A small image super-resolution model, trained from scratch.
Model: 40-pixel images, activation relu.
Training: muon at rate 0.0097, 12700 steps, batches of 256.
Data: trained on reaction-diffusion patterns (Gray-Scott), 95000 training examples, 34.2 epochs.
Rows from block 3 of a small image super-resolution model, named by matrix and row number. Each number is 128 + 24 x the weight over its row's rms, rounded and kept within 0 to 255. All counts start at 0.
After each channel's rows are labels from the 100 images, of 14848, where the channel reaches its highest value: "responds to" is what is common among them; "colour at peak" is the nearest of a few named colours to the mean colour under the peak. Only what is clearly more common there than usual is listed. The data: reaction-diffusion patterns (Gray-Scott).
# conv: 3x3 conv (model.enc.1.1.conv.weight, 128x128x3x3, standardized in use, each kernel summed), inputs 64-127

conv.73 [ 88  97 124 137 154 139 140 136 155 149 108 157 127 152  97 159 122 128 151 138 121 115 149 148  94 135 140 127 198 144  95 136 118 162 133 107 106  97  95  86  98  97  92 130 103  93  83  89 142  84 133 129 166 122  89 117 115  95 103 138 150 116 154 150]
responds to: embossed; feed 0.062 kill 0.061
colour at peak: black

conv.66 [144 135 144 165 132 105  97 129 124 114 168 107 136  91 155  90 128 117 122 147  88 113 141  85 103 123 123 138 128 109 138 123 126 131 139  61  94 111 146 117 103 161 122 103 103 178 152 161 135 159  86  89 110 143 136 166 170 137 112 119 143 130 162  95]
responds to: embossed; feed 0.062 kill 0.061
colour at peak: grey

conv.12 [ 33  95 113 135 126  99 112 118  90 139  98 155 122 120 126 140 147 102 161 143 122 149 156 129 109 107 105 153 128 110  64  87 174 134 154 114 155 127 158  80 105  97 125 118 142 135 142 126 116 106  93 124 111 122 109  85 136 121 126 139 161 122 147 112]
responds to: grey; feed 0.078 kill 0.061
colour at peak: black

conv.52 [ 91 110 129 151 127 132  95 101 113 135  97 107 126 117  85 126 200 111 114 179 132 127 163 127 123 117 144 169 154  82 123 134 148 132 144 105 136 148 143 106 101 139 104 123 131 121  81 142 128  95 113 122 155 101  83 138 136 120 129 134 127 103 119 139]
responds to: embossed; grey
colour at peak: black

conv.50 [110 133 119 135 130 106 101 122 137  76 113 124 165 117 159 133 148  98 141 138 103 110  92 118 138 150 103 100 142 101  92 117 161 138 114  94  41 146 134 148 135 146 124 118 123 129 116 143 137 104  99 134  76 148 111  87 114 155 125 136 142 159 106 148]
responds to: vivid; cool
colour at peak: blue

conv.122 [177 132  61 148  83 132 130 155  95 151 128 120 132 100  98 128 133 156  73 161  71 125 166 155  98 147 105 101 120 100 158 137 113 104 139  95 129 107 138 167  88 120 154 114 151 121  95 131 112 182 146 132 156  99  95 143 127 151 100 132 175 129 125 128]
responds to: embossed; stretched; vivid
colour at peak: grey

conv.87 [148 117 143 138 133 115 110 138 139 132 101 121 138 109 153 115 122 139 120 103 129 117 124 120 163 125 192  94 130  88 143  63 200 133  87  95  82 180 153 124 128 134 101 139 107 156 111  88 119 156  71 144 114 128 110 170 123 130 136 122  76 123 161 129]
responds to: dark
colour at peak: black

conv.79 [181 124 136 160 129 139 120 151 125 132 170  94 134 129 133 127 116 121 145  95 141 148 129  94 125 127 123 147 108 126  57 123 147 125 162 119 196 119 137 142 105 149 182 124 173 163 152 112 135 110 104 147 174 124 121 115 103 129  77 117 164 107 102 118]
responds to: embossed; feed 0.018 kill 0.051
colour at peak: grey

conv.92 [125 130  77 112  83 139 122 141 117 136 115 152 123 110 100 160 136 109  98 134  84 121 140 125 151 110 112  83 120 164 131 118 131 129 156 109 129 137 136 114 106 120  76 147 126  68 125 119  70 117 186 149 161 122  69 121 168 151 139 142 144 160 140 139]
responds to: embossed; grey
colour at peak: grey

conv.115 [139 104 118 130 138 106 121 159 125 117  94 134 131 155 103 123 149  95 128 137 132 127 155  94 105  89 164 156 122 131 112 124 137 146 133 133  72 143 110 170 119 145 156 183 122 137  98 126  71 102 159 123 167 120  76 136 121 116 163 142  56 157 175 108]
responds to: embossed
colour at peak: grey

conv.57 [110 123  88 114 138 122 131 125 119 139 113 105 168 137 114 137 115 148 175 108 141 144 113 123 107 108  62 145  92 125 121 117 154 120 142 145 131 120 136 147 125  91 121 138 124 103  75 156 132  53 112 132  80 178 150 156 124 173 142 110 107 141 125 149]
responds to: feed 0.078 kill 0.061
colour at peak: brown

conv.80 [141 117 174 145  66 168  99 120 135 148 129 146 105 131 139 111 104 146  97 140  85 109 127 121 147 134 100 136 208 135 131 109 166 150 146 142 110 148 167 131 140 134 138 128 145 108  96 113 129 116 116 129 141 116 105 102 148 146 105 168 106 161 127 149]
responds to: embossed; stretched; dark
colour at peak: black

conv.126 [167 120 149 122 106 148 138 104 122 150 122 117 129  89 154 114  69 130 122 150 137 117  69  34 137 140 115  95 120 135 134 133 135 169 111 155 147 136 103 124 121 152 169 114 131 122 122 146 131 160 139 102 130 117 129 110 125 115 125 115 157 149 112 129]
responds to: feed 0.078 kill 0.061
colour at peak: blue

conv.125 [115 133 147 131 126 165 144 121 168 138 100 155 161 125 134 149 155 154 130  94 107 135 145 141 142  95 121 127 141 111  99 125 115 135 134 119 157 140 110 140 133  90 106 150 108  96 143  98 112 200 142 140 117 182 182 160 123  76 143 124 124 109 116  78]
responds to: vivid
colour at peak: green

conv.95 [ 98 128 109 149 173 126  93 159 152 150 123 147  98 140 145 209 168 119 110 110 121 118 131 127  98 120 124 103 156 172 122 125 148 202 123 142 135  93 136 100 139 130 125  90 129 119 106  97 119 130 142  74 129 150  93 104 150 114 106 144 150 139 135 100]
responds to: vivid
colour at peak: green

conv.3 [178 121 121 127 126  82 126  82 124 109 146 154 101 124 127 134 116 133 135 136 127 129 135 149 134 133 124 121 108 134 122 138  91 143 100 128 150 123  83 109 175 139  85 126 156 117 123 144 116 153 124 107 121  93 147 161 176 161  99 117 167 119 204 152]
responds to: embossed; grey; feed 0.078 kill 0.061; setting: feed 0.058 kill 0.065
colour at peak: grey

conv.110 [ 67 109 117 125 135 125 163 116  73 130 111 160 129 168 158 141 119 102 137 147  98 118 121 125 108 127 135 120  89 150 119 120 108 120 174 130 141 132 153 111 123 116 121 137 114 126  98 101 102 134 130  90  86 125 161 126  75 134 165 102 157 151 135 140]
responds to: vivid
colour at peak: red

conv.45 [183 127 158 123  96 169 122 102 146 117 145 117 107 111 119  83 134 120  86 145 126 128 156 109 150 112 128 115 159 107  99 188  62 134 134 129 158 127 137 125  98 138 124 110 182 139 133 163 151 105 146 142 167 146 147 104 117 146 123  75  93 143 162 123]
responds to: dark
colour at peak: black

conv.99 [ 63 102 166 157  93 125 115 148 127 160  86 163 109 130 131 133 136 139 111 109  97 135 137 151  88 129 115 158 139  94  83 100 191 136 140 128 127 124 166 128 134 105 112 131 155 162  94 109 126  83 141 137 117 121 103 125 113 129 118 162 114  97 120 135]
responds to: warm; feed 0.018 kill 0.051
colour at peak: black

conv.40 [ 38 130 156 157 174 136 105 135 157 122 139 134 100 116 169 150  82 136 100 122 113 165 108 118 131 139 131 119 216 113 112  97 151 180  97 139 171 110 133 105 124  92 111 137  94 104 134 122 160  85  92 138 119  99 114 138 130 126 128 150  69 107 123 120]
responds to: embossed; grey; feed 0.018 kill 0.051
colour at peak: black

conv.112 [136 140 119 126 114 130 126 134 106 108 145 134  98 125 109 138 137 125 100 126 109 132 135 101  99 239 136 128 118 103 107 131 115 126 145 120 171  57 144 154 125  92 131 124 108 112 107 127 123 189 111 135 119 112 121 133 106 123  93 138 230 140  90 119]
responds to: embossed; stretched; pastel; vivid
colour at peak: white; pink

conv.16 [ 80 135 143 130 103 114 127 150 120 152 130 103 107 120 147 136 129 125  93 125  97 131 111 108 125 144 140 141 205 110 115 139 151 118 130 144 174 131 134 124 113 109 110 138 123 162 100 140 112 142 154 181 126 100  91 137 115 157 136 180 176 146  96 101]
responds to: dark; embossed
colour at peak: black

conv.111 [130 173 155 153 121 162 151 107 116 125  89 137 124 141  96  93 120 126 103 149 118 138 144 116 148  99 158 162 138  93  97 142 122 107 121 131 122 135 110  92 101 127 151 169 115 172 113 125 129  94 148 145 187 113 139 118 113 125 102 142  47 152 148 124]
responds to: dark
colour at peak: black

conv.91 [129 125 117  91 192 161 151 164 131 158 120 135 124 128 149  94 113 131 181 114 109 142 144 142 159 113 122 128 176 163 123 129 126 131 148 180 120 145 106 125 157 111 109 112  65  96  65 130 150 116  81 114  77 127 143 142 152 110 131 109 164 134 120  82]
responds to: dark
colour at peak: black

conv.46 [ 82 115 154 128 123 158 119 145 134 139 106 134 135 111  84 138 147 138  92 134 129 129 124 105 113  99 126 190 176 143 102 129 121 138 120 150 175  97 133 112 142  95 129 145  83 115 125 160 131  80 169 122 138 166 169  93 141 125 111 154 122  76 109 112]
responds to: embossed
colour at peak: black

conv.32 [168 109 164 106 151 176 141 122 107 135 116  75 123 129 142 131 127  98 153 100 104 141 115 139 107 150  88 113 151 101 108 140 163  98 191 132 135 124 136 145  73 133 111 112 139 145  66 120 150 100 131 142 141 107 106  98 157 162 122 112 178 117 110  91]
responds to: feed 0.058 kill 0.065; feed 0.078 kill 0.061; grey
colour at peak: grey; pink

conv.38 [150 151 104 120 121 123 107 101 125  90 141 154 155 143 155 169 139 171 127 107 115 108  74 120 145  75 131  82 122 189 115 148 146 138 130  98 127 117 200 108 144 121 114 148 156 130 149 162 102 124 143  99 104 168 159  76 115 186 140  98  96 127 144 109]
responds to: vivid
colour at peak: green

conv.1 [ 79  87 111 110 106 131 127 124 171 117 140 180 142 136 137 123 113 137  71 102  96 144 119 118 105 116 149 134 170 145 123 122 133  89 120 104  91 117  85 156 130 107 111 147 168  72 160 108 162  97 101 139 102 130 165 141 148 122 129 121 150 119 156 161]
responds to: cool; feed 0.078 kill 0.061
colour at peak: black

conv.124 [183  97 157 130  78 140 104 137 110  96  97 129 110 103 115  82 122 136  78 137 115  93 155  93 161 174 161 167 111 118 193 151 125 124 160  99  89 169 126 144  96 136 119 116 127 117 145 138  86 120 107 145 111 140 104 117 149 140 124 143 188 151 161 122]
responds to: grey; embossed
colour at peak: pink; white

conv.88 [196 145 134 141 158 137 133 202 129 117 150 109 120 105 105 128 152 139 142 147 157 135 127 118 108 147 140 104 103 101 131 136 102 108 147 147 176 127 125 123 119 112 143  74 119 138 177 149 130 165 162 122 130 137 112  91 102 144  72 112 203  84  97  92]
responds to: embossed; feed 0.018 kill 0.051
colour at peak: grey

conv.53 [174 130 152 130 134 135 115  86 129 126 135  99 120 127 133 103 166 139 132 154 123 117 154 109 142 120  87 121 106 117  86 128 132  85 131 102 121 173 130 148 116 149 139 144 121 114 148 143  99 150 110 147 120 136 135 147 114 150 111 113 117  95 120 130]
responds to: grey; feed 0.078 kill 0.061; feed 0.058 kill 0.065
colour at peak: grey